A small image classifier, trained from scratch: 9800 steps.
Rows from block 4 of a small image classifier, named by matrix and row number. Rows with one number belong to one neuron. Each number is 50 + 10 x the weight over its row's rms, rounded and kept within 0 to 99. All counts start at 0.
After each neuron's rows are labels from the 100 images, of 14848, where the neuron reaches its highest value: "responds to" is what is common among them. Only what is clearly more common there than usual is listed. The data: larger renderings of crowded toy scenes. In brackets: how many of the 100, against the usual share in percent.
# fc1: MLP up (model.blocks.4.mlp.fc1.weight, 768x192), inputs 128-191
# fc2: MLP down (model.blocks.4.mlp.fc2.weight, 192x768, transposed), outputs 128-191

fc1.711:47 49 49 62 54 61 57 51 62 34 59 58 48 45 58 38 46 37 35 54 60 69 58 54 46 54 46 35 59 51 56 42 45 38 52 53 48 47 54 49 55 24 32 50 44 61 48 49 50 53 26 62 56 54 57 54 38 52 49 43 36 45 48 44
fc2.711:38 49 46 56 62 48 55 51 49 67 49 48 45 61 40 52 52 40 53 46 52 36 69 61 54 38 38 60 36 57 48 42 34 65 57 63 43 74 64 65 47 57 75 65 42 47 59 60 46 53 47 59 47 62 60 35 47 28 61 53 55 62 48 45
responds to: light from behind the camera (62 vs 24.2)

fc1.159:57 43 54 36 60 42 44 43 65 44 66 68 41 62 52 47 43 45 74 58 48 43 53 65 57 49 46 48 45 48 52 29 62 55 31 65 62 54 42 35 49 36 49 45 49 53 55 58 66 34 53 48 36 38 57 46 33 41 51 46 44 74 54 46
fc2.159:45 40 61 54 57 48 47 52 45 48 37 46 64 50 41 58 40 38 33 64 56 54 62 71 59 66 44 63 41 38 52 50 15 53 43 57 48 48 43 73 46 42 57 42 70 53 48 29 72 27 64 70 42 37 55 49 57 58 46 59 55 47 57 55
responds to: light from the right (66 vs 25.8)

fc1.125:55 50 58 55 46 56 39 60 64 42 62 48 39 43 50 23 54 53 39 41 58 56 41 63 42 55 52 53 53 47 61 56 48 46 65 51 72 47 37 53 27 45 50 50 56 49 53 61 46 28 36 51 58 36 37 60 44 58 44 56 44 58 60 63
fc2.125:54 38 53 62 58 64 47 73 54 39 30 45 37 48 76 56 52 63 46 35 34 44 51 46 42 50 35 63 54 60 31 43 48 51 48 50 47 46 51 53 51 61 53 46 45 57 39 42 46 41 45 51 63 61 44 50 43 69 48 59 60 28 46 50
responds to: airplane (37 vs 12.4)

fc1.579:60 64 51 38 55 36 58 37 56 57 45 56 61 47 49 41 43 49 48 59 52 38 66 46 54 38 40 46 60 42 52 52 56 43 52 68 54 53 42 45 56 35 31 63 66 59 56 55 39 55 48 37 34 30 62 27 53 40 51 57 43 49 45 47
fc2.579:67 47 73 67 52 45 66 50 57 49 39 61 39 47 59 45 43 54 60 50 29 68 52 40 56 59 46 49 47 54 43 45 48 54 43 56 44 44 59 63 49 76 31 43 48 64 53 48 49 44 48 41 45 36 41 48 46 32 59 44 47 63 52 55
responds to: light from the left (72 vs 25)

fc1.672:63 48 48 64 51 58 41 32 48 56 57 43 33 60 47 54 36 59 59 45 48 55 38 31 54 52 43 59 61 28 76 45 53 39 33 56 42 47 49 60 48 47 61 60 43 30 33 49 75 59 41 33 55 36 54 61 57 51 57 56 47 54 49 60
fc2.672:64 50 43 48 45 52 49 39 44 50 59 49 51 48 36 51 48 60 64 58 60 46 67 48 51 64 41 56 30 62 66 52 59 60 45 50 36 61 57 54 45 54 30 38 67 59 60 58 52 75 40 57 53 50 48 52 53 49 60 65 53 36 43 48
responds to: light from the left (55 vs 25)

fc1.56:40 51 53 40 54 53 46 56 41 47 54 40 54 65 46 55 41 51 52 39 43 39 37 51 56 64 59 67 45 43 55 68 50 55 52 66 49 37 49 46 56 39 53 52 59 67 56 45 47 57 59 49 57 38 40 55 47 45 52 42 58 57 74 44
fc2.56:69 46 50 48 54 52 56 31 60 42 45 54 41 37 57 49 46 55 53 45 44 59 53 52 56 50 71 57 42 55 57 57 65 42 40 73 46 50 55 52 65 52 41 50 57 56 61 55 39 56 47 51 50 33 39 38 47 57 27 50 29 45 45 62
responds to: hammer (29 vs 12.2)

fc1.543:71 63 41 50 52 44 48 51 57 31 36 58 67 36 48 57 36 57 60 49 64 58 39 59 55 56 60 55 50 45 55 62 43 36 50 56 45 44 66 47 51 40 49 66 68 47 62 56 61 37 48 37 68 43 71 48 52 58 55 26 52 56 47 41
fc2.543:53 37 50 51 58 49 38 42 42 73 31 50 33 52 52 42 39 50 49 51 55 47 65 50 60 32 49 40 53 44 53 55 52 58 48 55 59 46 57 64 49 50 50 50 43 52 27 46 46 58 45 63 39 71 34 40 52 38 47 42 42 63 45 44
responds to: count: six (43 vs 19.7)

fc1.69:53 51 73 40 49 44 52 49 69 52 54 59 50 76 58 29 39 47 71 42 52 54 45 54 50 73 33 34 53 45 56 46 56 49 38 53 44 63 53 59 56 48 42 49 32 47 46 59 54 42 48 51 46 52 52 52 46 54 44 63 44 55 54 44
fc2.69:30 64 42 58 60 52 63 64 75 36 61 56 48 38 67 63 44 42 62 61 40 47 27 44 67 48 51 34 57 54 54 46 40 50 38 42 46 65 37 61 51 60 42 51 45 55 52 49 43 45 56 43 55 41 65 40 46 46 55 54 62 54 55 31
responds to: airplane (72 vs 12.4); largest object: airplane (26 vs 1.4)

fc1.752:64 36 60 61 46 50 60 47 67 49 48 42 47 73 48 52 41 51 59 44 59 73 37 50 43 67 51 43 50 45 61 33 58 47 61 46 51 73 45 49 61 30 33 35 33 53 39 65 36 60 42 50 58 52 50 40 64 43 68 52 44 41 79 52
fc2.752:30 41 45 46 49 44 55 62 51 68 57 44 76 60 45 46 64 35 53 27 63 51 58 56 48 48 40 49 64 41 41 64 55 41 36 51 55 60 48 48 49 55 53 65 48 61 43 53 48 49 39 59 60 65 45 58 48 50 50 47 53 57 42 54
responds to: airplane (31 vs 12.4)

fc1.342:61 59 43 47 46 53 36 39 49 31 45 44 50 48 62 50 61 57 48 50 43 66 55 59 49 57 42 48 57 40 57 62 51 46 65 51 41 51 39 62 55 40 37 44 39 66 55 52 45 75 38 82 37 42 58 49 62 57 58 40 44 40 32 58
fc2.342:38 58 62 67 62 53 72 74 44 49 37 59 40 50 42 54 51 57 65 61 41 46 62 50 52 54 29 29 38 46 38 41 39 60 60 54 68 52 47 39 63 57 62 34 39 50 46 59 43 44 52 34 49 62 57 43 48 52 48 61 27 32 37 51
responds to: tree (35 vs 12.1)

fc1.566:54 54 61 45 37 67 43 44 46 66 44 58 37 64 37 58 42 64 59 46 57 43 66 44 27 64 43 52 52 42 69 45 42 68 43 44 38 47 51 50 32 46 61 54 30 44 41 58 57 65 56 59 58 53 41 39 43 55 47 46 47 52 37 54
fc2.566:43 32 30 45 59 47 44 42 41 35 70 49 73 47 39 31 55 66 44 50 62 63 40 37 66 65 62 60 61 54 63 35 70 38 62 63 56 52 39 46 67 53 64 47 71 45 58 54 60 33 45 40 40 46 48 46 45 51 67 45 44 33 54 41
responds to: light from behind the camera (53 vs 24.2)

fc1.669:66 69 59 59 49 46 62 45 69 55 72 54 56 62 48 52 53 44 60 51 34 72 41 59 51 39 54 37 51 49 62 47 55 68 54 57 59 69 49 50 58 55 45 58 47 46 56 73 39 49 49 59 51 44 70 44 33 56 46 57 44 47 45 60
fc2.669:49 60 40 57 36 50 58 41 39 40 63 68 58 35 46 48 50 38 61 39 31 29 58 52 54 60 57 42 44 50 59 55 50 53 48 54 33 65 53 59 59 49 55 52 52 52 55 31 56 69 66 47 56 39 54 45 53 60 50 65 76 47 54 50
responds to: tree (34 vs 12.1); lamp (32 vs 12.6)

fc1.183:46 43 59 34 37 46 44 58 82 40 38 37 47 66 40 53 33 47 52 51 56 43 47 58 66 62 67 59 44 47 51 61 51 54 45 50 62 69 67 54 56 48 41 42 47 71 52 59 58 38 44 47 40 41 69 35 63 32 60 57 54 60 57 53
fc2.183:64 40 46 79 46 51 64 55 48 47 52 59 40 41 52 53 50 44 44 40 51 48 27 50 50 47 48 45 55 44 65 58 51 58 68 48 52 50 45 55 45 50 43 58 56 52 59 74 59 52 40 62 40 49 40 51 46 57 66 59 58 50 62 32
responds to: airplane (59 vs 12.4)

fc1.394:38 47 47 57 29 41 35 52 40 48 63 56 56 37 48 63 49 64 68 43 39 70 43 48 45 54 57 44 53 37 55 50 69 46 61 50 40 51 62 40 37 47 51 48 72 55 53 65 48 34 53 53 65 46 49 53 57 21 67 42 71 31 50 61
fc2.394:56 32 57 44 67 65 52 64 59 36 28 45 30 55 49 57 49 43 45 45 62 55 48 54 54 42 58 45 53 43 51 38 48 65 37 44 51 52 41 45 55 56 40 42 57 41 54 52 53 33 41 58 64 50 77 43 53 59 59 71 54 49 46 44
responds to: mug (32 vs 12.6); chair (31 vs 13)

fc1.434:42 39 62 51 50 41 42 22 57 45 58 41 55 39 44 65 60 50 68 50 35 55 42 40 51 59 58 48 50 36 49 45 41 66 29 53 39 47 64 40 47 48 43 44 66 53 40 59 53 31 61 38 43 47 60 48 34 57 49 47 49 64 55 35
fc2.434:54 46 52 57 86 71 65 54 70 72 55 62 28 58 45 63 37 46 43 41 50 27 43 37 64 47 33 46 53 54 48 54 42 58 34 42 63 43 39 57 55 39 55 59 56 44 61 46 62 46 43 52 56 46 51 37 43 43 60 49 51 31 42 47
responds to: airplane (30 vs 12.4)

fc1.734:56 31 61 48 51 71 54 65 68 56 57 43 40 58 40 49 50 55 58 47 52 48 52 45 64 55 50 55 59 48 47 56 47 40 52 48 53 42 46 61 39 46 72 43 73 56 42 56 48 36 31 58 37 37 65 58 38 25 50 49 53 51 48 56
fc2.734:61 48 51 41 65 65 51 48 58 43 38 58 45 40 49 51 40 53 40 33 46 49 53 53 53 62 44 49 40 71 48 47 42 70 44 53 53 47 52 42 42 85 48 57 63 51 61 56 54 64 54 68 61 34 40 62 32 65 51 57 27 48 48 46
responds to: airplane (34 vs 12.4)

fc1.101:34 49 45 54 26 42 31 57 51 65 51 43 45 71 34 65 34 49 86 49 48 52 47 61 45 62 63 41 48 26 59 56 60 46 44 55 47 58 52 46 49 43 56 40 42 51 57 68 40 35 50 56 32 48 68 29 49 36 50 49 51 31 41 70
fc2.101:61 49 50 63 37 60 53 75 71 37 55 47 58 47 34 49 70 19 50 48 48 53 43 57 40 41 65 57 71 53 55 33 58 53 32 43 44 60 57 51 43 44 49 43 34 53 63 51 70 26 34 40 44 29 41 60 50 49 57 63 46 55 39 58
responds to: mug (34 vs 12.6); arch (30 vs 13)

fc1.514:51 42 54 37 41 51 51 52 78 30 47 53 37 51 39 48 56 40 53 61 57 36 42 58 39 58 44 56 48 48 65 67 57 73 32 57 51 59 43 59 42 27 51 61 57 58 46 51 49 38 41 29 53 41 58 56 51 53 36 61 41 47 48 57
fc2.514:47 56 49 46 50 61 59 20 52 41 28 57 58 57 53 40 32 68 58 49 40 59 49 63 49 36 53 60 42 38 46 39 46 42 46 45 54 38 43 50 56 45 54 39 39 48 47 50 33 52 39 36 44 44 44 58 47 44 43 41 54 50 38 56
responds to: light from the right (74 vs 25.8)

fc1.423:51 41 38 54 54 53 37 56 42 65 44 38 54 35 41 53 57 51 38 49 44 45 61 49 51 66 42 55 70 53 57 61 65 60 60 66 38 48 40 37 45 49 59 58 53 57 38 54 61 53 49 52 49 38 53 60 45 58 49 60 45 58 61 52
fc2.423:56 60 53 56 50 44 39 46 45 60 46 35 67 66 66 46 70 51 53 25 53 39 52 55 49 32 45 53 43 42 53 71 52 56 44 45 58 43 50 33 47 51 60 52 51 38 25 54 40 51 42 57 53 49 42 57 44 43 38 54 53 71 48 45
responds to: hammer (49 vs 12.2)

fc1.226:51 31 60 31 53 50 43 55 72 51 46 57 48 65 58 48 57 57 62 50 59 59 50 59 66 56 21 64 49 46 54 29 59 54 40 43 52 55 42 78 53 35 60 56 49 49 42 55 58 54 47 41 45 55 45 48 45 32 41 55 73 50 54 44
fc2.226:42 53 55 45 50 58 54 55 53 46 35 54 34 48 51 53 42 53 37 54 38 55 44 53 45 44 55 46 49 60 60 51 60 45 40 47 61 19 52 48 46 25 53 49 67 72 54 46 53 54 47 55 44 35 59 71 52 60 45 41 62 50 55 48
responds to: count: six (40 vs 19.7); airplane (30 vs 12.4)

fc1.301:52 52 51 59 44 43 55 74 81 63 40 42 58 58 56 46 42 52 62 48 42 56 55 50 53 41 48 60 48 43 53 43 56 52 43 59 46 56 59 58 39 35 61 41 46 12 52 54 41 50 40 57 42 51 62 37 44 34 62 62 54 35 46 60
fc2.301:37 55 51 55 29 63 47 74 47 57 49 59 59 71 41 37 57 45 39 61 60 38 50 45 46 51 33 60 55 58 57 42 55 62 51 53 37 47 50 33 54 55 54 55 57 48 58 68 66 36 38 34 60 44 37 49 47 55 36 61 73 32 58 40
responds to: mug (81 vs 12.6); largest object: mug (44 vs 4.5)

fc1.260:75 45 49 55 52 45 60 52 57 62 45 51 46 54 50 42 45 44 51 46 60 51 56 48 41 74 46 49 45 55 56 58 39 57 57 53 52 56 65 44 59 47 53 55 42 52 56 58 53 43 56 40 50 44 53 52 51 47 77 45 25 46 48 48
fc2.260:37 63 44 38 42 44 47 45 50 53 47 55 54 52 41 60 57 38 53 46 47 51 36 41 38 51 42 68 47 35 48 55 40 46 65 43 52 50 44 50 59 54 63 52 40 48 44 53 34 60 40 39 45 54 62 53 52 58 47 59 40 47 55 33
responds to: mushroom (46 vs 12.2); largest object: mushroom (32 vs 5.2)

fc1.346:42 54 37 27 43 45 40 50 54 47 53 40 44 59 61 53 45 62 53 58 62 51 31 38 54 60 48 42 48 49 87 26 59 28 49 64 48 52 55 35 63 49 50 32 45 35 50 59 43 58 51 49 35 42 62 53 51 53 46 61 26 56 59 46
fc2.346:36 55 53 52 38 44 64 40 64 53 61 57 45 45 53 32 49 33 75 61 31 65 62 41 40 43 48 49 38 55 44 47 35 65 29 48 63 39 58 42 47 44 38 41 37 54 37 53 40 39 49 52 55 52 43 32 61 36 61 62 47 63 40 27
responds to: light from the right (67 vs 25.8)

fc1.749:64 67 61 45 32 55 51 50 56 62 54 57 48 39 46 40 49 54 31 55 66 49 40 42 37 67 33 38 58 28 57 52 56 49 61 50 45 55 62 48 38 37 48 62 62 44 49 64 43 49 48 57 40 44 34 35 52 46 71 62 56 43 39 63
fc2.749:56 45 43 54 42 65 48 47 49 58 46 39 53 62 49 29 38 60 52 49 56 58 56 41 64 64 41 51 44 45 56 57 40 71 59 51 66 59 54 48 57 42 42 42 66 50 50 70 44 34 40 38 35 41 46 51 60 48 63 36 58 44 38 64
responds to: light from behind the camera (58 vs 24.2)

fc1.554:43 44 50 48 55 37 46 41 83 47 60 66 39 51 54 46 34 51 43 65 51 66 56 46 50 39 37 60 35 46 59 42 49 37 47 72 30 67 54 40 36 45 62 66 45 49 46 49 37 43 47 49 50 45 51 58 51 65 50 40 45 71 55 43
fc2.554:72 46 46 52 60 52 43 34 39 64 40 50 43 36 23 45 46 54 43 45 44 58 61 34 42 52 61 68 56 41 40 41 47 58 42 46 49 40 66 41 41 53 68 50 45 41 58 43 53 60 59 46 51 49 56 39 55 63 40 50 53 55 54 41
responds to: light from the right (79 vs 25.8)

fc1.199:50 42 49 60 55 36 47 55 66 62 57 63 48 54 31 58 40 56 42 57 66 44 44 52 37 62 40 30 52 40 56 43 57 32 61 67 58 53 54 56 51 43 43 44 52 65 56 55 58 49 48 34 45 37 47 30 47 38 64 46 45 30 60 70
fc2.199:52 50 58 56 56 47 54 58 47 44 55 35 58 59 45 49 44 35 45 35 52 53 40 51 37 47 64 54 61 38 43 53 66 47 53 48 67 56 55 63 50 33 44 51 49 63 54 48 54 40 35 58 57 52 64 46 52 67 35 55 54 41 49 39
responds to: light from behind the scene (85 vs 25.1)

fc1.505:57 46 45 31 41 43 57 64 51 44 61 46 57 48 43 79 35 44 34 53 62 61 51 35 48 48 50 44 61 53 47 56 45 45 63 52 61 40 52 35 35 58 41 59 57 41 48 60 34 56 42 47 55 47 60 58 48 38 39 46 50 63 54 45
fc2.505:39 54 51 41 29 42 57 56 42 42 52 60 71 43 56 44 59 56 57 36 38 58 33 52 34 53 43 62 38 41 36 44 53 71 46 59 45 53 46 57 57 44 49 47 53 44 48 41 42 35 21 37 61 47 39 59 54 57 49 45 50 60 37 52
responds to: hammer (31 vs 12.2)

fc1.176:67 37 34 53 45 48 56 56 31 40 25 50 49 47 44 53 33 61 34 63 48 34 34 67 53 67 40 51 35 45 68 41 65 45 61 69 47 45 54 55 31 46 45 62 43 47 42 51 49 41 55 50 54 50 57 63 37 41 52 38 51 58 51 51
fc2.176:36 28 49 60 36 43 52 37 48 53 44 48 23 72 41 44 44 35 53 55 54 65 38 30 53 40 62 35 54 52 47 44 53 65 37 49 67 52 48 31 61 63 63 55 39 34 51 42 58 37 70 62 47 50 79 36 52 67 48 60 35 41 55 37
responds to: mushroom (31 vs 12.2)

fc1.497:50 52 56 52 51 63 70 48 72 58 42 35 39 41 69 32 67 53 51 48 40 62 51 43 70 47 48 51 32 43 54 49 54 60 55 56 50 58 47 52 54 56 60 52 57 52 29 49 38 44 49 52 40 57 57 53 34 47 42 57 46 52 48 57
fc2.497:37 66 53 55 63 51 61 60 64 64 56 60 63 66 32 62 42 61 60 51 63 51 52 72 40 42 58 69 51 39 67 47 43 52 38 45 36 54 33 42 39 42 52 48 45 50 53 54 63 59 35 60 56 29 51 53 42 59 46 54 54 55 48 43
responds to: mug (33 vs 12.6)

fc1.584:57 70 57 30 59 42 69 59 50 40 58 35 55 66 38 67 54 36 39 51 42 53 66 70 45 56 65 49 36 41 50 61 46 46 35 50 47 38 49 58 46 34 56 63 46 36 62 44 51 47 62 50 59 51 48 49 35 71 61 54 47 43 50 35
fc2.584:44 67 50 42 48 50 69 61 44 46 66 52 37 39 34 40 69 51 40 52 51 63 51 43 45 60 36 59 36 55 40 64 56 59 52 51 54 50 39 48 54 60 70 63 30 60 56 48 59 48 52 53 63 56 57 54 55 49 48 40 51 37 43 45
responds to: count: six (42 vs 19.7); barrel (30 vs 12.7)

fc1.592:59 56 58 58 54 57 49 42 60 51 53 63 46 56 41 46 39 38 59 49 54 41 55 61 41 56 37 37 55 42 60 44 44 36 43 44 49 38 57 31 34 61 54 28 41 55 55 55 53 62 68 43 53 42 60 29 40 49 52 49 47 55 59 48
fc2.592:45 35 36 52 57 60 62 37 51 37 48 53 45 67 47 52 50 43 55 84 50 57 33 40 48 60 40 33 41 64 56 56 53 46 70 54 45 44 38 67 45 47 49 67 43 52 52 50 70 48 53 63 32 45 56 47 51 57 47 34 53 60 38 42
responds to: mushroom (60 vs 12.2); largest object: mushroom (33 vs 5.2)

fc1.17:65 46 41 56 48 29 61 40 53 57 74 29 63 59 45 45 46 55 47 43 51 66 49 49 42 51 56 33 26 44 56 61 51 41 68 78 35 36 57 48 44 36 48 45 58 61 45 59 29 57 37 41 44 48 51 55 41 60 63 41 48 50 49 56
fc2.17:48 42 56 52 70 54 16 49 50 50 71 62 50 52 41 50 57 63 55 54 41 51 48 46 49 48 45 60 46 41 36 54 56 59 70 47 46 70 58 57 63 41 55 41 44 46 40 69 53 54 49 39 52 19 63 51 36 51 54 49 63 67 36 43
responds to: count: six (46 vs 19.7)

fc1.227:55 40 41 38 63 38 50 48 46 46 46 33 63 53 46 51 43 50 75 57 58 60 38 31 50 46 40 51 45 53 68 72 73 43 42 61 46 50 30 57 39 47 63 37 55 42 32 68 39 41 49 52 39 37 51 60 46 51 41 46 49 66 35 42
fc2.227:68 39 63 42 52 40 46 71 43 59 53 49 60 44 57 48 49 57 49 68 67 55 63 48 31 47 44 55 50 44 51 61 49 49 38 65 48 44 45 56 55 59 40 56 54 59 37 48 71 40 58 61 56 60 42 69 42 63 56 47 31 34 51 61
responds to: light from the right (100 vs 25.8)

fc1.648:59 47 52 41 47 50 57 63 46 47 42 42 72 48 39 51 48 64 51 27 41 55 58 51 42 52 45 49 55 42 51 64 57 48 51 55 40 76 49 64 47 60 43 50 57 49 52 45 47 37 67 46 59 41 55 49 58 40 58 50 56 52 38 53
fc2.648:51 65 34 37 37 34 56 49 55 52 54 47 43 37 44 78 44 38 50 43 53 39 67 49 28 42 45 28 49 50 46 59 45 56 54 57 52 43 50 37 28 57 52 68 53 43 34 64 44 39 52 46 61 41 44 36 50 45 50 61 53 44 50 43
responds to: light from the left (87 vs 25)

fc1.39:53 50 75 68 52 60 55 42 48 58 56 64 33 68 49 35 60 54 62 55 42 62 58 47 37 61 27 57 49 45 59 54 57 59 56 52 46 50 64 59 63 52 49 59 35 45 39 51 31 57 48 67 59 48 68 34 35 56 58 48 28 50 41 56
fc2.39:39 51 56 47 58 61 47 41 54 56 32 51 54 49 53 55 58 63 65 49 35 52 52 75 61 37 56 35 49 51 27 29 56 63 45 48 42 64 59 46 49 46 53 53 62 45 48 43 60 68 50 55 58 70 60 45 46 42 55 63 53 38 48 51
responds to: tree (48 vs 12.1); mushroom (33 vs 12.2); largest object: tree (30 vs 4.6)

fc1.348:36 52 51 41 51 64 60 38 59 42 45 64 50 51 36 51 50 55 34 57 41 59 54 52 37 56 53 59 41 43 48 50 56 58 49 44 44 54 45 48 48 42 51 41 42 43 31 59 69 67 47 49 50 46 62 31 44 52 51 54 70 47 40 56
fc2.348:58 61 72 68 53 44 45 49 30 36 49 44 52 41 57 56 47 54 41 61 47 55 56 46 64 60 69 54 57 44 37 46 47 45 61 35 54 21 52 52 43 47 38 51 64 51 53 48 65 44 62 46 43 52 54 67 63 57 65 29 52 38 57 39
responds to: mug (46 vs 12.6); largest object: mug (29 vs 4.5)

fc1.580:53 53 57 41 58 45 52 49 49 50 63 71 49 64 45 48 61 55 53 49 48 45 64 51 57 55 51 35 47 25 51 28 38 61 44 49 30 43 50 62 32 38 61 44 43 70 36 47 51 46 49 56 58 61 56 51 41 44 56 70 44 59 62 68
fc2.580:45 63 56 59 33 32 54 62 27 69 44 55 38 29 66 48 40 60 58 44 55 43 60 61 47 66 40 61 51 53 52 36 42 62 58 59 63 51 43 54 47 45 60 43 54 39 54 40 46 51 46 35 44 35 49 50 70 43 60 44 41 49 57 57
responds to: light from behind the camera (53 vs 24.2)

fc1.666:39 64 39 57 45 36 59 54 59 57 65 47 54 60 44 50 55 39 55 67 59 53 41 57 40 59 35 59 52 45 62 71 47 54 60 53 58 41 47 51 63 51 81 37 48 36 34 68 42 47 49 54 47 51 64 48 47 40 44 28 59 52 38 48
fc2.666:51 59 56 47 57 38 46 55 56 55 64 52 29 46 67 53 57 44 60 43 44 36 77 68 67 44 40 41 40 52 64 51 68 48 38 47 43 65 57 60 59 58 33 42 39 70 40 37 51 46 62 49 45 49 51 60 39 65 52 36 43 52 30 68
responds to: light from the left (59 vs 25)

fc1.399:51 66 56 38 46 42 54 28 48 55 50 27 30 56 49 54 26 59 57 50 60 46 68 31 62 45 45 49 41 45 60 54 64 56 31 49 33 56 41 43 49 28 62 46 59 62 45 46 73 52 55 53 39 44 53 55 40 40 58 62 46 52 69 49
fc2.399:46 19 63 62 57 59 63 39 41 59 38 50 25 45 60 48 43 51 63 57 56 59 50 51 41 52 55 53 58 57 56 61 56 61 54 50 54 64 50 64 52 42 58 67 27 63 54 53 56 70 58 59 52 66 59 63 51 38 80 40 55 38 54 48
responds to: tree (29 vs 12.1)

fc1.640:37 43 48 58 50 49 60 56 46 52 54 59 47 38 59 30 36 57 37 50 33 57 41 49 60 40 49 52 35 53 59 49 64 61 55 54 44 45 58 55 59 44 30 54 57 39 60 51 53 51 48 17 39 48 30 33 59 38 51 60 19 59 52 56
fc2.640:32 48 52 46 44 54 38 47 39 58 59 43 43 51 74 48 53 51 40 47 40 50 45 40 52 28 41 24 60 56 45 40 47 53 52 62 37 59 59 45 52 64 52 51 31 49 46 47 35 39 30 57 62 38 27 61 48 55 51 49 54 52 32 34
responds to: light from behind the camera (56 vs 24.2)

fc1.756:51 46 56 55 67 46 71 47 51 68 49 25 62 62 62 49 47 38 44 52 52 62 52 48 43 38 64 45 74 49 59 36 58 38 42 69 52 46 60 27 33 45 51 66 40 37 62 56 41 46 39 60 47 38 64 66 54 48 72 57 37 45 54 47
fc2.756:38 50 42 56 43 43 40 50 49 30 51 51 50 35 42 43 62 40 40 41 60 47 33 58 49 48 38 53 72 36 55 39 70 52 53 48 58 46 57 58 53 54 52 51 46 46 54 55 36 19 32 65 58 57 53 46 56 60 64 64 52 45 67 37
responds to: light from behind the scene (78 vs 25.1)

fc1.284:32 36 38 66 49 47 51 41 60 50 49 43 39 64 67 53 49 46 52 74 44 56 37 55 49 48 47 55 64 23 46 43 53 57 49 71 30 36 57 49 55 44 63 49 52 38 35 53 42 35 56 56 58 43 52 49 39 39 45 38 45 40 44 44
fc2.284:48 46 40 59 46 37 31 40 33 38 50 49 44 46 58 50 57 64 55 38 35 55 50 50 65 49 37 22 52 46 55 45 58 41 60 66 42 77 57 47 55 58 54 54 47 40 53 47 50 51 49 37 56 73 58 49 43 65 51 46 55 73 40 71
responds to: robot (43 vs 12.5)

fc1.761:57 43 66 54 45 51 54 64 52 55 45 33 66 57 40 49 46 61 55 38 63 65 51 49 63 66 31 43 51 47 47 62 58 44 40 65 16 42 57 43 44 48 55 58 55 48 38 47 64 48 64 39 55 40 40 54 45 51 60 47 53 57 41 48
fc2.761:51 53 47 46 48 59 31 44 50 38 48 39 52 53 74 72 37 50 63 42 75 68 64 60 71 48 33 46 49 61 47 45 53 50 44 47 44 45 38 41 56 32 72 69 59 53 56 43 52 63 53 41 57 35 62 55 48 52 43 61 66 58 44 52
responds to: light from the left (71 vs 25)

fc1.320:51 55 45 48 34 54 32 44 52 45 53 47 53 51 51 57 48 44 59 69 36 58 46 37 59 43 61 59 47 47 57 38 67 63 53 56 61 63 56 39 27 58 56 48 51 50 40 67 47 49 46 40 19 43 47 46 41 26 59 62 41 60 39 29
fc2.320:40 38 58 55 54 45 68 42 42 46 47 43 52 46 42 40 44 49 44 51 52 44 52 63 63 52 77 36 65 51 57 60 56 63 62 37 53 55 40 56 63 52 50 65 43 49 59 53 44 67 57 47 55 56 65 33 52 52 46 61 63 61 49 58
responds to: tree (59 vs 12.1); largest object: tree (47 vs 4.6); ice cream (39 vs 12.3)

fc1.35:43 37 53 64 58 58 49 70 42 61 44 54 41 64 43 57 54 53 35 53 51 55 48 69 58 52 59 56 40 46 51 50 63 38 50 55 36 52 55 56 63 46 63 51 48 55 46 67 33 37 42 57 50 47 66 60 42 57 66 51 59 46 43 47
fc2.35:41 52 61 50 52 43 43 53 55 58 53 62 36 57 50 61 66 57 61 50 44 49 61 50 49 32 56 47 33 55 52 56 60 54 45 60 61 55 71 51 59 45 39 46 64 48 48 52 62 36 65 51 57 65 57 34 26 41 46 35 69 58 53 50
responds to: robot (32 vs 12.5); snowman (30 vs 12.8)

fc1.637:42 51 64 33 41 36 49 37 77 49 61 27 51 66 41 56 30 63 46 43 54 59 58 44 50 49 47 63 66 52 60 47 43 53 49 50 54 64 35 55 27 52 43 48 40 51 43 53 45 39 47 58 28 36 31 27 50 40 48 72 45 62 60 36
fc2.637:46 44 60 52 42 46 57 31 56 53 38 47 49 48 48 48 33 53 52 71 75 35 44 42 64 50 61 33 51 43 52 58 47 61 56 39 58 50 65 54 65 34 59 50 65 36 47 53 31 58 48 52 35 51 54 48 54 47 59 35 46 44 53 52
responds to: tree (56 vs 12.1); largest object: tree (37 vs 4.6)